A small model that predicts nearness at each pixel, trained from scratch.
Training: muon at rate 0.0052, 11600 steps, batches of 384.
Rows from expert 14 of block 7, named by matrix and row number. Rows with one number belong to one neuron. Each number is 128 + 24 x the weight over its row's rms, rounded and kept within 0 to 255. All counts start at 0. Numbers have three digits each. After the name is the row's rms in percent of the matrix's.
# gate: expert gate (model.blocks.7.mlp.gate, 16x96x192), inputs 96-191
# up: expert up (model.blocks.7.mlp.up, 16x96x192), inputs 96-191
# down: expert down (model.blocks.7.mlp.down, 16x192x96, transposed), outputs 96-191
gate.15 095:138134116104149159120081136113114130142110107116132142117167123101134091152170174189101118141142128118151144116131127131111121176104063159139121118119131148124123161100169116100131145142120118155101150128130156151121109142128103139109090115137163077109082185150148150129115109104106160122
gate.16 101:112088182144128186099098100126125140135127108126116101152101175149167106150103176134097150120170156157132144122132150128111119088132120126180133161133133169167094125099087142089112169142095113104132118139086130108103126168117118142132172104125128113161094085162120136151113119078110142128
gate.17 103:119131110119109091134122131130140120103136075128130117101128139105175093149138138114110101112146099114146114142083091133158146129163119110177165138093133120109155128121119131151118112090127124132115173102130154153122093108085089092164126106140127093077111149125152132110111096105121148136
gate.18 097:134201143152108123124155129104146136139102091154153112130118122082116104156149146152128098114155140140120113125125106129153128126132134126174173106139125141094114161117084145122120098128084170124178102132146108125086104142153087126115117141147154117121096098136128135097123142116132152090
gate.19 103:179096160152124116154122107110116144150087133175139089156090104129133126146168108144155119146108164101180139067122135147115147117118118142144108086115155121115105144121106110147161128162097120124115112152174108131123097172151163130141102158140138094149127145129093110108147166143091141162
gate.20 092:127081162174125151101108118122137116147161159137115114134144091104115118138116134188153118093156139131098187138115166143108103122137112154100104122163136090110133170125105148097125165158135130159097155114126112109120139126098140160104106118121110146146105095137128179118132173113138148131
gate.21 106:133068161098138142139135115164110109106136129097149132127141159149103124123138137140165124100181127156123137148096150111142148131127162140138134141162142136100106132156128108144139176124124173173102128135134147092137155149139143129124135131132106155149138131181122139124090124174151118132
gate.22 113:094077108100101107159122124149123138103156137134179139119128117133173174114144139154167152133125139113103123072090102143109150139139125109182098152115130111109132132179102151164087130082131132123091133142124105146110121152106098152117126115133145118128111095108114124147080119089156169165
gate.23 104:131145127132122126099151151116085109130182151122126143131130154099131167148149098153102092134127165116119124150139145153153133117127131122142084130126135136089124170145111160120156117147165173141119137118135121051112145140123148107155137098117128161155112127144166166164121144146163150122
gate.24 099:133128154115114128158135102103198127125082140130126156181132102098124106116139087142133119111125203111163155158133160144038136131124116088101137133117112168134101128144101132113123123106102152184126108098112144100121133109144106153158142132148099127109146092117121126111135149148108114118
gate.25 106:159129157089118121106164100127131105142102122134129098096156151153082119131182143111128106125106113136152096095131116123133124151117144108165186128154135152137136148125124160141058155102123110100113125129134116158109138147114118117106137121122125188156125105146107149146129109119159189170
gate.26 098:117082132124145150145132124151133129148140133166151150143152111120159120086106170168145136137155139132116121145125111119158144132103138114115153150155134129130128104145212096115138088145105114117121154146116133126145139113119081187131127131162112123128155165098156130103134101177150122133
gate.27 089:103141099121125138150126105147109104158090157122114126151122111117108182177133192164112125131146131152127118122103143110139122184157146140156137123115124128127131138127156172157111100155114158111130120121185116117105146146121147142146114125133136108120094131127121122086140123119158111142
gate.28 099:118091101138121168109090098141119102149090160082093158159122134150124119152126155086090118176101132131161107122134101123133080124094127101122135112136141163114101137133098136150157129123175135132116155151110129124144155142109152145152111141103144117090103138099138122080105170183108131148
gate.29 104:125096124117132154111125102139129119169149103146175111155125151126135131121187105139178136116118130138100095099102137129147136139104131128158149095074104101141121163126082142125150102145096120098167106163150093182103144134105159159106119113161155149144157101176134141129121098136117144137
gate.30 108:137100085147100112167117169157164140201154127118113130149103136110133169161095136134128165107156108127134162132127117106092131111126125140120133153126144152083167134130131082124099155185123144129142115137105108133143109115129156064150118135135115121160116125127151175107111097166132121131
gate.31 112:126113067150101164123106096186081126132136089099108148131102087154166097112093149116171117129140134119091153118118111157145120131146149112104182134139134127120154124149124145117121108157150128107116093087130113116124132125152103152167108158165108126137098102102122135137141133152171149120
gate.32 090:161112128098116155132117129136157112099135103116111137104148140177098116143139167108159133099135137161168103143102107138130105137084101145088183138159068142078143135161150104115129117099168140149127170128107128165156163105174119113120165063136093089152120167144112149161096092108118135157
gate.33 099:179105121108146122132132145128124122093143111128106144094158105121156113135103137117167142093155082152164182168147124139135114113121117138142121152113138139170151182086143111122121143125166139135098135154136093119145138118110123132156148102126157151189116156117116168148138110112149110121
gate.34 097:161156114137143140158098131127090145108144114103100132130132106154152136069134127120150108145132141131132106144127206162119114147115101126135107088128164152127153144152107137175132115108110157117111141151145137114102084142155140165127092123116132057129070132137159112168093159091155125123
gate.35 103:200165156151114104146131135164115133159134133173104128111129112133144146137142130125097136157128132123116108128138140096088124146115069132105109100127114125143082105119105115145128124151118113144099109135142103154119104141141119147106127131158116105125112152109126134109145160130129120184
gate.36 094:156103123132119149114115107124132088101131136128130158111162163141154119111169130092098117101105096151142105092098102151117151088106176128108150142120122129130144188098119132149087108116154131116167126156136103120151159120133121140122110118148135120087082107114133178151119097181074111116
gate.37 093:143151160149157131111077130137123129122120129117119106135093122126136158123143089124121142087120178159105092107100148127114111122170165131109126116132151154155106139141138137092132129178172111098106131120102145123117174149122100140140112150135119111182119096171137179133131148100111129105
gate.38 088:149117131145153163137115094146125171121168158169138095144156111161117112094134105170120120103150168102129107125133155110122149115089127135148145148116145128148134147151115130109142133093146142158132116148122149069116114127102092130103138119125121120154077143129136104160101112139115085117
gate.39 096:162106105087112108105106126115126160126129143162134136180083156145150078103146141105125156129142112166151126116112147130117125137150145099168164095097125119127151137148131102085150148151152124183132120127143115146140140157180138141146112119069120122114140117169150111146127135119094140119
gate.40 106:164148132102135157151101126157132162156122122118117113152169139120132156143105121149128152165172110130179114200095124116121131103157154127137143113123121114111124103066115168108138100083123119073094159105123110151150112124111127153127142120172146126142102121144125161138154109163155167168
gate.41 106:060095142102103115120113088127172102141154111122137132175115165142175137108123160133171100128147150153128140138095147099149155140089124127133149141128125134101092140097102109093110143186128158107146137129115089117095150147141120136144107126153132096157093106121133171118146153088134114105
gate.42 108:136093121113113132150093126174141147084088130115148088151142092119132127095114102117107131106093168121111172086117150137108131175137101103062116119094109131126097091157146165108128132167135116131143134118134126139092131166164097103119151179117105191132135126138110135132117130135118125143
gate.43 083:146090130153134135104125118160127120126123112189131097178122159139144151115124107121119141138159128158166101126157186122140114153100111139143171102137119145083086163164127154099159142106099158126124110144113120131150094122134124178101113096167102122147103135165135127117125105139102168139
gate.44 100:134068115104111108112144140130113105164108124130162135111154103101160083070156133163155145134138107109136085113157162109155107162134106139153117112133097144129101118134122128138090146116126154155082113121141134089118163124182092136126109131123128137121107137148155110155089155097147111130
gate.45 107:138129098170133135100154139182113120124154133125129158149123126097139153129149105126102087142140123187104128119133172130132113125103115087128095141084129142113096166182141124140140152132120131109105144126116171130149139148129111153099136128144115130123117176099139103123173111129130091135
gate.46 098:104155130124116096093111149117130171144147116156083142081134137126109139120093158127098084128143181134137088149117109127129140118099123124172123105132109076120144122154175140144106094135156184147130151105081124116152149143092141103109104101152110109105069125120163147112143136126127118119
gate.47 111:141174130183113116116106106147148149160088161104121112100145083121138079125169154125097102135111097114110149164131101146124150125144133131153127110145144144081157139132147107139174102119176123135129116141109101104113111097156139150194094091116134121110046134139133142118106116121128085128
gate.48 100:120117123113171135152116117161109104118141121099147095148145112109115102148166130128103082131116127120182123119107152132113186144122127147152156129118105126101121125126118159147130149105160137138090136114139117095127101099128107110184107108123123138145123076166127129099094102173116084134
gate.49 095:118092109138151145134151128165111139150133167129164139133078112142138099109108130152086129133104188100109116138098093104113133150156077133185116114092135127093143176110125126124157154174172142131104088106110038135149148119108114127102107100122106101153124164099120127121099115131116119109
gate.50 108:146160094094101127088119105146079161143101115137164098093132155139137169066155162130139180123150145115132133104119163081124167139090105137138124116158124179143109144128120155119093136123122132164121121147143093108077078095110163110113137117128110158116124155108176153095106132120111078126
gate.51 095:155153128120133117115087143174102103098116136146122100120134115131099137134155154149146119121148160121144149068117136131131165147098113159130163124135118114164145118083153123137163175177183183092139101125132165117095114142108145143113129150142145090175156135172118151160097131138175150157
gate.52 097:183176141150123147112149151106148115196084096093104127134177154112122094097150114113121120159145113126098139105173114100118139143104144160065150114101119136119113137117153161115145121111098120158101141116131109129162160148137105150086110129099145115141130117130166097075059104107159147141
gate.53 120:146083153125094134127109107175111120130131139134106117137112121125117105120113123126135132119169138104107113109144136096100109110106130133157163104116151146145126139083085143154141131129143123142101117154111149074105147171127092155154151096148144075065153111128115165124084110119123135147
gate.54 099:121127112112080138146143131158134141116122122146145144126113092126111120143100138128198134155127111157104139150126132121142101144111171144093108135124091151123128106141132152106121147127119155138082128155127143125112117166132081110122087156144110153117120132131114123099143137126132153134
gate.55 089:147104133150128149149126103111127123088116148112066130113135140114108129142105169132138087146165155126112076122088146073158111124137116081112139126163144126099152132073097126133128167125128161127128129165123146152125126129134150088164163107069098138095081122167134167162126142099098089139
gate.56 104:165151103114166161086145134106128179120150122113130160139150100134194149090130144167119101129113137134170118133075136117096116122145125167135155126129113155132150146103132138137116120110131143114160116148100124110117105079115137108121145117137131117088103122090116135174103120147100146144
gate.57 106:109143128156129144133159102115134143098125130132122132125124102102141149073102121113197135154173144138146130149120110120119129160154115118096114138102105136161130114129164124128173086146134150152112119128075135155100150154157092152139105121162118147166120139119152107127123082094138103135
gate.58 102:114075136158124151077113156153134142115127096146145108149078120113123081062144125116126116112156094122148134130095148095123134156155111088148179145116112132165139134160134150114145158106096128175116147123147082070119131133090139159151110132166160132136120105162070100127126137102121136123
gate.59 090:151158141156173161127120121140122147103094094111135124131114163149121119146097102088086121104121127156100118106125122076116128123137136158140113141137130156104097128106173161184127126138116132134089141110097061129113150167160096154142123135098163119105121140109136095104129120113119138134
up.15 098:106148096134103129085134165130129110130120133116165116129121161110162107091105149148184142126142153093154136124136165136117188113160128106113148109130137131142099165150122129118096118098147149099127117090132115136153145114116107098120094138147148171182192150157126126177108113119116105150
up.16 108:130151097106124101137134166127116132157150145117078151140112091123104153106120106116164149122112115116143123135125107144095137184115131136118146071112119083075161096124176118169144071121100158114099137114145119151141126086145128124134091167119166164130130119089121130130115113144155106142
up.17 102:094154114104089137156134134105121119132101145127131156139146165164149134115113117144072108148145108095111143105109113136149124120137069138205107122128148153127110081158135138127101130120165108172103144123140068129126099122121133106157115130151166124139159146122113130106103081119136168159
up.18 098:150177172137095140174172126138136147100137092151143104144163121066139143090117164127152125117129133136170159118093109143125122130135103117115146099097152161100130114092119139086098136064087150124154118102121099124100130181153116176112126148122163116135123116157118113171140110139125153132
up.19 098:185112178159091091155162154120087138136114120167152071155114131138123126115171106127143105154100130118169138097114110131104166111124143147143113067149137110115109151115127129107150127151126123113143088149146105140113070182158118147129113155142144150126134119115122094154168154128094135124
up.20 103:112171086116140098130133146148138111113099097078138142121105120148133166132102138103134147140114127104151110117124101126160131125115110087140139104071093129148093147091151098103142084101163161114141121072093105119134110110132129118152132138155083105099142156149142115078078117127109181134
up.21 107:121087168095130183119163114138086116113113145110137144109119161164118140093139153160122144078166119175081135135101131092160137139130137140113117114152133157122114132126129091111128100137146117108124116131165151100135124127113122109116141115126110126104141164135115138085086102173101077133
up.22 108:139157132126165163096132143081156122126081125123097120138146130134100057096127151107121094107130136113142107146125137122144121085130105131092120095145135166140112082096133154118149159147133124137155143134108140144136131106146162132145149137136095115126154149168137129108156133140131093096
up.23 102:091126117124145152109126068106141159136093087121117114132166115162160106119105157172151170154145111114124108120134094124113111107129170123099155116108110127132109114107160139144130149104113120111125133119140123189134119127140141160124131134103116104122101089156148115102105145103104150156
up.24 103:147157120123108126146143128132157121109087156127103106172124122103141122124158115073137136098145149096160146160119157140056156119135108119109139106128123129147084146107121118135122147104137114139152129091146131106156107102141113146109130088141093143124120124088170138133112137124137122092
up.25 107:102141133093136137100136078131117098117089141147090104125113160152079096113139112092153091122112128132135074108144104115171109133106145142138183121157140125152131159129143181130056116100139104138141141125100125143117121144113135095153129141161097167157102115113108155146153123132139188161
up.26 093:161153149160115127131087115103135118143117139103064122106123135166114136106160120127136118084113122135114142133140127089087125158118083109122092121116128100089129166152113137135130132128182146125166110129105136090074162164149127164161135135100134102134082085141186151175110144152144128132
up.27 087:117114117147162094167140087115146099119133128153131133108114082164158161111125158116117062151094127159127099110118163152132132136150130138156122134159100133121157135114154086114160138125129134110154167132152145140160091093148108119160125121143141110154127115119110083111112156144138093143
up.28 094:138167153144135174133131124096126120104158124136140095146132117132093155088117159113151135106129101116113072128164200124109158127152124131132099146121120138156125125165153114126075138112096115102124106123181113100112122121094142110095165134141109115144128148194111159157147092104140145126
up.29 099:134098142119124174119117113116111108159115107168151058110109118169157133164159097169092157146104128162132107092145112106104129162113135146097135074063092100149111140135137118166142107150125137121143113124149092160091115136158146158109121113113152119202147094170124113119126099143102161157
up.30 105:123104089114129116167141115167141157138149147124094133089139159137125152090141126086115135115136123112148156123142092143133155111130146122131137146173109122147141110100114100136141136146143140101157140139128078146159085102116148070119138128127092158167124189170105089122137115146152113107
up.31 106:121150087109128136113112113136106143122148132105119159141096101100129089158086155143131124125124120120092153114109130170147138114098166169125161130139136128087120134128108137127134124168177155114136111084104108121127124152105112198136104161162115152141115101084125125125156159164164141117
up.32 095:114103131119143104123108146138121148129139122094128141104108107148131153134104141118157121102138118145147073120109087140121117115104124082141119147146098137101140120196170086110170083099162126154122128150144086180136180097163098127100153114118124120114145140137117153170104139112117184129
up.33 100:174154130112146141158135117125105113119141142124161113124182095113128140160108176146139138124142079126123142173165089165147110088140115128107094152139121101151119139092137110089110113098157098107115112106116116143147136102105139143155133080137148116179116123146073129149142083122145128141
up.34 097:152092097132144106148131140106154118106126091121147125136145174125161114134124101145140161139108120155170133113119139097106092076130131163146132136131122131135075119116146100100148111090127125151132099123165134123117147094138157167105171124103106115102161154098108151128144144161109094127
up.35 099:150151135131118133136119103136113089132169141148122112107134122164139092131147142107109152133099100154169142102156116113117147151184123154126156178161137159090154129140135123138110156133111142086094111152120157151143102131148150136134181141187126110131176101118110124149145171156127123108
up.36 099:100138129062140108131127123119138132132146161138157068124116137139114148154143143096128104132126130122179142143170162147171104164152108144131131094119118113101109127137107083091137105142101100129100140130166133166099139141098102125145178169088122116131169141128114135117114142091131131166
up.37 100:118128105097117143088173111131124128139126133153192118123116107110151113132138133179092109157107092119118144143152124090169104136137091106150090104144120123103121116147132121139114143141113083126156111168127101111135139153141131164121125096139142107117141130116113110138133107107132133156
up.38 092:117119112166152114121112124134103119137153095155132099133139077137175097102121135147132129139107131152133123125096106163144125132111134134149152148131111135116168132147113138134146167145098130102114107162205109115171110120104144129128142147123150129109082165092095155143103143124135105102
up.39 092:127167170185169148133174133148150115137113109141144132155136121120149167135109143185121168103118114102121137131156178132122114124126126135133120119137125152117127105079110158177133143147083160098125143113137111137155087168121139095110123116148109104143090094164157152135159160150125096130
up.40 100:121097127124107127108150126107131089109123153141116101121090137142142110117148132127113097097091141118080117045138142125135108180113087118123123135136147166158119163202127087134115160171128129178154079178126135108087144124108123123121114139097098130111154123101091091118082148096120106105
up.41 094:145158149117152138126108152141082150124153142102158125155145142127143122113128102092100148067122131128070128141189108182112134096113121124130128129153149150137145140130159187103130117083141110109116105136123157097152129109099151119130176125129110112115097114100119064150090101123139165129
up.42 102:134122123117120154173096164135137136106097130147109091160137114088096142096117167166091165102086161128132151099098111152109114177111105111124117144100093109144119115163129164112148171139122101130149136130136161151145135173168093094144149145109124166131150115139123137144138125128136132138
up.43 089:125195146110165105094122145109121092160128124122167133124128102073150111158123140178142170156104141130117094125151121127113144103158155153123115156117107077148143144086060122141138131129137122169136129104179113160101143120128121151164159121099097152127104112180101120129119102172137136085
up.44 097:107087142155112121115161158148124066154128099124159137104137096110135112080172099145149150162196100129124099110136145111152087183114127135150114093121122129131143117133138108153117178128111151126108132149126150109114120118143126119111161110131149133096084123143141105166106154112166125172
up.45 103:141149089149154149114143112156153121128130157155123181130122161089149136096155095134092088116133131169098130113140160162127110113103132093129140135084123122133097112140147144085105126154120148103115143153097171112138134128156117129133120115125126130154088141101159133144192136137140088136
up.46 095:125091101110126132156122064182167154128152126156118125169117149132125148133116067113123138178132096168113121143138131123131118149117124128146153152152165109124149159163124112121136113131175145135098105129158109067155112130078073110153144147144155104118126150125137119114119082138113117118
up.47 112:106138118108124141118142172153146102093162115141155154153120173130115167147099110134169149105129128154132104110120159107152135133126108131069160107121095119161081137134120141118105181132098163100129160124132176156111105155096130114062130155156111158143182107130117109116131161119092136119
up.48 103:156157117128106093119125128145088092114138117125159155117122164131098130132135114097160116123121119133098125141150118190142206153101102129159114108153149119114139121154125115132083125128124154109136158114108144091124072130093101149175150087102116155103115136127151095142112120129127129114
up.49 096:131108111183151138132103119156165143116135136129116102140108171130118112144120105111182138125113136130141155139159136150121129066138105117110108115155128107177112097164159142111118112117122103102150090128144160132138082068138156116090125097117120095105083091124128121112149131139158131114
up.50 113:137141093093123151104115126152067162131107102121129113081155153126114182105134145142152180125148160101149133096133160103145180139088130140133080114138111142151142147117125131143089152128168119152159146139129103137108111116122155084128141151105097180086098119093142141142148123112137076138
up.51 093:094131158169124167123130096138153125141108105126103116138104086112113102125090130130134132093128113152083157113111161124137131131121109110095146149136129125116106136176159106120084150078153149100145139158132135139130147114140117105113167134160101142125141085103154161094161112119072097113
up.52 097:132141111104154144127131118129137118152100108159144119124122121154124146170132082122170152130115153150125198156205151093099116117119147141115143109186126120127105162116126121164140109151122124173133101129145130128159143150129139122168095092142150091149123106138165137108108106134126114119
up.53 126:120182102132159104143147170106157145128133116143146136106122119125123141126156136111109125130084127157137136127134122156136127137142125113075090131130107105132139131169150132118136137119103127120153124105158112171141126123149162100110106136110137163186119129137139121114161153138124138107
up.54 098:049118108112139116178120132129135129111153104104137153111131087138108170148128146120145143177092156158145134127157142093119142137150073126179156134156085097120118103152154134141160163128143168140082158133123148134088151136133150141069132139122121138116120118128145100150130119096142132131
up.55 097:110105154059096123146145065122119125120110126125124073133144110145084104103130138155175136172106168092134087103113128099156106157170143136169129125164166111140121111118128128166130148188117150133116103134130139131126107123137144097111149126087103151124121117114131135161130136172142104123
up.56 102:116168141101133125124129142166112095119125131086060112138187115120153093109122112118076134125145134133124137141074118146160142138144124138103135132127170153155151143105111131120128122121142116143132125168072095058155125113151148119123139176159172151092138106113125113131128145147152109127
up.57 108:157116100143127097142124140130156165140113162152089122129140163170123110191144161126082167105113124137156100121142107160125123146094149153150105141118155135123100131091112151137100139103122080119111164121156124101130095110108147103091177143110160116141110144128121145119100151124117113149
up.58 103:086128165187128141121085109105133125122106105120148105152099149138137103116131144158109130161128127183129149100101101067158124155149114104157136117082099113136130152134120149158130138155094123163161161101103092128152126143147124150138118126091171109105138097173113108133155128136169142148
up.59 094:137150165121116113164148119109137150118098116101146140151141168139088138119131112129117107139149118139179168103092101098111099142104130171171139168134168125073116124132137140121134122119119123142167128134143138110130144123102119148123088116115094134098105129123124075121104110104117141129
down.15 093:151150086092134117153144088110124163110086138170132119167123187144155159119148113138100106121117066086133130107126129096140142172139089120117165097132122110103115153087146134149123154126150145141139141110142152181093136141108159082127100112126102103110106123135134136155105102127111151138
down.16 102:105108127122103115118132116133127124118124135098081068143130109120116116088156151094108149135150093155132131135121114136132124132149112140126103093114118142137158118133115157159135127117132097161134105124131135107134116105127117092170121147201133113185138119113077141165138110156146147144
down.17 100:140200137139141129124151131173150120146115127100096129097128144126116113163154123106163147102167137179147086165130099137088112113139137090093092070138141099131108102137108151149084104124151150128157091130121140138111125171155169147153144153140136142146155135144120122160114130162098105072
down.18 093:165149169115141149130110127091123133143139136136162130172109139134093077121137156154128079142180121106107124148090179106117117096143082059128107121098137133118120137134138148118113089080122149144145147110165142121184128118137124117106108119117120105113161132143117093089151115125087144097
down.19 103:107099139136124139083101104145093087121125088146096191092125136131103107094120112131117124104144123157139122130153180124102117185087090177111166137119107126167124080137148142104130143104118139151118099143095148135144172113136105103169108092092136121120085138137123132148113110118181127139
down.20 101:128138079148137153106113126119149172146137143126097119147101086143126138121150148137159121143114121115072122123097145128110112146121129136134126156134122126107123117106178141156140084172171119130106094153133108167132103119113088143098125067124122165100111157122112137127130132101137108150
down.21 106:158159121110112139116147103111161127138101095120140136147124148113146153120081130166158167163157155077105094128170138122136144107108156088157100121117118105141179158150136099147106139152145111126112131121126106122118126114111163178129102119128095118138161138138084166141165125155097188079
down.22 109:104141106176150100131150118112104102146099135137080147133121114113100067135132159144171166126112095105119083168114144127158144095150106177070146115149125118123153140170132115130127120136102110086147108083107105138132139121143144101153150134116134117160131121149134159150113136140115149148
down.23 103:112139103129147128125115142130079117175104112096113127140139108082122157128144178122120095153110144113082106119168122090158134152123090111141159092135111112120145174087132119118082132143145107152110092106130095123110119127119096150086155115146114096090145129157109138123116098135127145105
down.24 098:131119113111085117173095137146120121128119096130128117149137115143150090150108184114132140099135121119112128092115149106108129123113139167152129124107131111112162143125145160100152136111043131136115113130149070102149153110090149105133139157121142089106108205161130152133104112099147153138
down.25 107:171127168170129110151178139137157162131123111162138125117151126087139107148110131124085140101099123154095136128102164118148159137180137144166141105077118112130133108162099130130126123135118163108145147132132126130131118140185125123086128093151161170157171136152117144116151114106133109122
down.26 103:169125152085146122099124119102126140173135132134167141127112137169121157145105103116151144127134102118141149169115127141113130106107153129111109148152126108099172136136125143096103124112151126117148135156102112114128165138143139113122138155077161161092089110143145078150112141138154161158
down.27 093:133105128172106108093133120153111087142136089154181127128131136137088132120132139140101131133167136094133102160131151141094160194097111142099144180099119134120116162135141159101147109079128084093153158158147143095103115143123105102116144180079174128108142121135140092125132092108163090166
down.28 098:114120194133170097161133113131146091106132143136161173132134107074143123153132105120096131149128160135132115086143116116105157130120156124128171104090134130123102116175116116128087119119178131081132111145103137134110145132110133117121153140167163194153138132150136120131103127100134136129
down.29 104:069189153149084101117133114119136128128138175113155125154104116132142143129142156113129113120127127113115107112129128120162093151137105098130125124131184153139128131140134105089121105133154128120132123136116120119135181077183093140142089116149100098093124112122103128076133141133115081122
down.30 104:140139093126120141075090118141152130121118134177163120113123140127132110141120145141141148090151169113147102146091177128173116129171095161102140148148102133147090163162144191141115135096108098154095144138157107154121118064158102129103097093084131105115098155120136133103171114133159122158
down.31 108:096156096108157095134150146135117122128161159172121144121138131125120153095161085060143132125130148118123129142159144140155120108123095118130146153121144102153111128113115119116125128108115148107153141126127140119150150164157090103074110144120109154071118159141104136110137110133114122139
down.32 089:156103135085124177131096161126099135138125136112108158101162093120106147149136113149145109135146134121140164091100129147134123126127159083151093165120126146150124174152118108103117150145075148101168080177106111156146116152165110143105104115159136112156142099133157119110135159126132141149
down.33 098:139093157139107134150084178142187112116102109096094126110156069102152120096150105133096136099096080128141136120094114128165125134155146112129135141156114156182143108115115148125166147148123122108128145106124099148114144137120152143124128151159147128158118108147133131115150152134140140097
down.34 097:088101137135138102148077157089139154138130115104136157120127118144102133117143109139107160147103121124106080139094122102128154158131132135143156113136133068129101134154131109109154122083122117118092116135121103096173121152130167151104129153105151155099137115143126161139098162117075140090
down.35 095:182110134144117152104154100091140146179106137171149122115145075113128128135140116168107156142133121115109111137126133134155156131129144139144125111106121095155148117126127133146127089121091120134092094136130174131059117127098135153144099143168104129145179131116090092137096126132146130144
down.36 105:132155138124130125135166107140157115150119171111156139102126110139156142151097115097102126126182132130157091128084111121150136162101125138104129130123120088118178110140132088135156151147128077129145130168123102160104118128114115105127140119149143108145095173137132136105112119130159118114
down.37 096:148138170115123145158111051143086113156159138138124123114125119152151137163113097163161095137142150156116120141147120129157167087115137078140075104134147097119137142171157167115100133081129144136125092140162136090133143137157115088106106138147094127164165108138095065089101133136089138118
down.38 094:113140155111099120119143110127139137088108106089098169130146077152129143120147080136106131136139119170152137119099104107101110122120182176099126079179106137123153115125141148121118153158119141184153145140155119174082144132142132090096137138078150107178135136119147095162101105148106107112
down.39 094:111108110130099169101133108087129149138086121111126092143148133147099145099130109147149146129153120126110116098180112104130095098147145155145172124118107108139128117112116124121197141118123089160149108098087124162133154095168105140108064130111096158105156134125070120107133078123130107148
down.40 102:155145173107130147124146101113133095125072112092155141134165083126155143137104163120139126122118109141110132123165116127091115106148183123150121108157123106127106130156105143144091107129120129149124111140107157139106133151118107092172155105138132133103184123114113130108144137131135179129
down.41 106:133155137092137127139120115112116139155092133126150127105143144141107100144110093149109123128130112103118121128100148146134107161142094125105078177172187150152130091174130116141086114150151104175139081163145069119092097100123152152160157112110114134132135117093096107116129103184127160097
down.42 100:107125120153170121177103174132152130104117178148138119154156155138123128188147136158084127101148117130120082150124150119117119149112153138113115123099155130133099176102141135092136196143113122140160167119139101121124133144112129128135083165163093142134159136153141147108101116123128095137
down.43 091:141095082087094105116118107105141149139125139165127099129117102135086140144125148164118146076162125119152122141129116121133144080136086147118171162124144131123124127089131144135133115106129128169121114136109177110102170148132124119129104170128126133153148135123158165103167159149123117140
down.44 089:133111127139172146134115117143147087107177106129092142116159136148117139139130138130130132096141139142119153128109126103083125129124145125105105148103121139139133149155154168135125173136111152164111115143137186121116144179126145157132129100118108077194108123132104114067095130114123150090
down.45 106:106111192106138118166162121120158158155109111132138158109121087177110142060140143148133111107138120145162120151146149114125136146104122134137116091147123118153150131168139102104102140152108174130136142129145153124090118139155095139094102105123169115147118151115109091139144143114171165139
down.46 102:101165152148145146124096083147103151171164135099081151134104105141119156167136110144125138160139120138141138111151112088105131101158110126143146117120140147139109121102122105084072138107121117163134136121150121129148064127105153123145129098113129121194127116133134134096101100148092084148
down.47 105:114133104110138081135134170143151116137127102096096140101113097135117119151129088139193152089159160170082098164116159101142115139159154089117090126111163123132110112111099144096084097103130129126139113116135127116129113134110118169124115153101111076120132121169103162130172163151116120105
down.48 099:135168173149110124112136124128165111144173138143134115121118158159138152161062148098099137148174137168111157132147124108130114140167141088099093103103162102156124147154140153116162095152123119076152077158122106100149135141164178111149159153140133098161168138138085139146138162130165096092
down.49 104:152134116078138177172100180141080123126134101092099168137122118109167101151115133118129127143097148145091122113141139110154132106135171109123152126131095132155151161138170091138136169125151090112113132108121177121125147123114135140116082158131106119126132153112130126162152106112113126117
down.50 110:139128145128124141173126115095177114134140158122129112138116128118137160122131119160139142133131096148125150154140133108092152153163150134144097111104127121091079136129119117117126089157184134099159102148107139172148127115163045135114121142112118111159139134146092131137171137141138178173
down.51 096:124088134104136095168116187140128100115174129142122127129111108158143141161128167142146128132098128165125148133087126117109113090121155140193153123171103111111158098123142068128154113106102150186117160091141134134148148133122181091115100127164132068144113138134168086131118172110122095141
down.52 100:161140103143131160116138182099116107101132117109160086112123089122134152135141146133121098128141140135146115135116125164118139124106155074122155151090140157141093158148090128131115131168149130102108153128118106088160103141103109140146123139129132114093094164122087137163138127128154089111
down.53 113:084136143094149112112129141184132107094133097131116103111157096116116164130133122132122139078142097133131094088126170105134110119082121110118149083163118188171146150103126142124142154107145165145160137143130172139110129128144134133137145115072113093088119099135110150073115099153129137124
down.54 101:141129108097152145088150135125131168131115142092106168112144160134169106124146115090124121145113086107149156152095135117120123119146173157138176120154095142123111145096125112103171124112124157108137171104112083139131077131137095149161149154143114132147138166137116164150144133113109178119
down.55 096:128141116114126119110114151113115104118146142158182137123149106107114125094137164159097108097121129180098113098136136107120135115121104148140127150131096180144103130167141177104110158099116127126137107141151171139084134121097131075131093111129128110106142136132149139108099068138131144133
down.56 097:146099074124120166119131127134135135175124099116187116128135144140140172133119109148166141106149141079136153142171106148127131179144101081119132100116149130151113152126146163079127158057131171134161117110142106132099081103128127146125089127115129126160124107116121104118085139140122132113
down.57 106:107097109123129133129114120160137090118096126116164144159154122115127138124162114152152145142105152167147136114136107141121110147108137130107116172141131097162081101147096125166095120143148131142127140122118143119146181141135159102110178140149107108111104132074092108081150083154149144117
down.58 099:085103170100159129127142144126148163113096116135131100118143091094156102136074154099126142137108145152121150122127110147126108110123109168148128075105132130100121127114139130110134159147132114160153144143140143132119133175108103119156161108140160134139120125126120123134134118133125115140
down.59 098:106107145129135138129146124124120108085108131154152119149118111155098091133091138163161172107124148123120096094120095097117164105128123128107142161109116104186120119108119154173099135122156090105133124129121146162160142185112095108162170134141137117138130076134085118130132096126126141124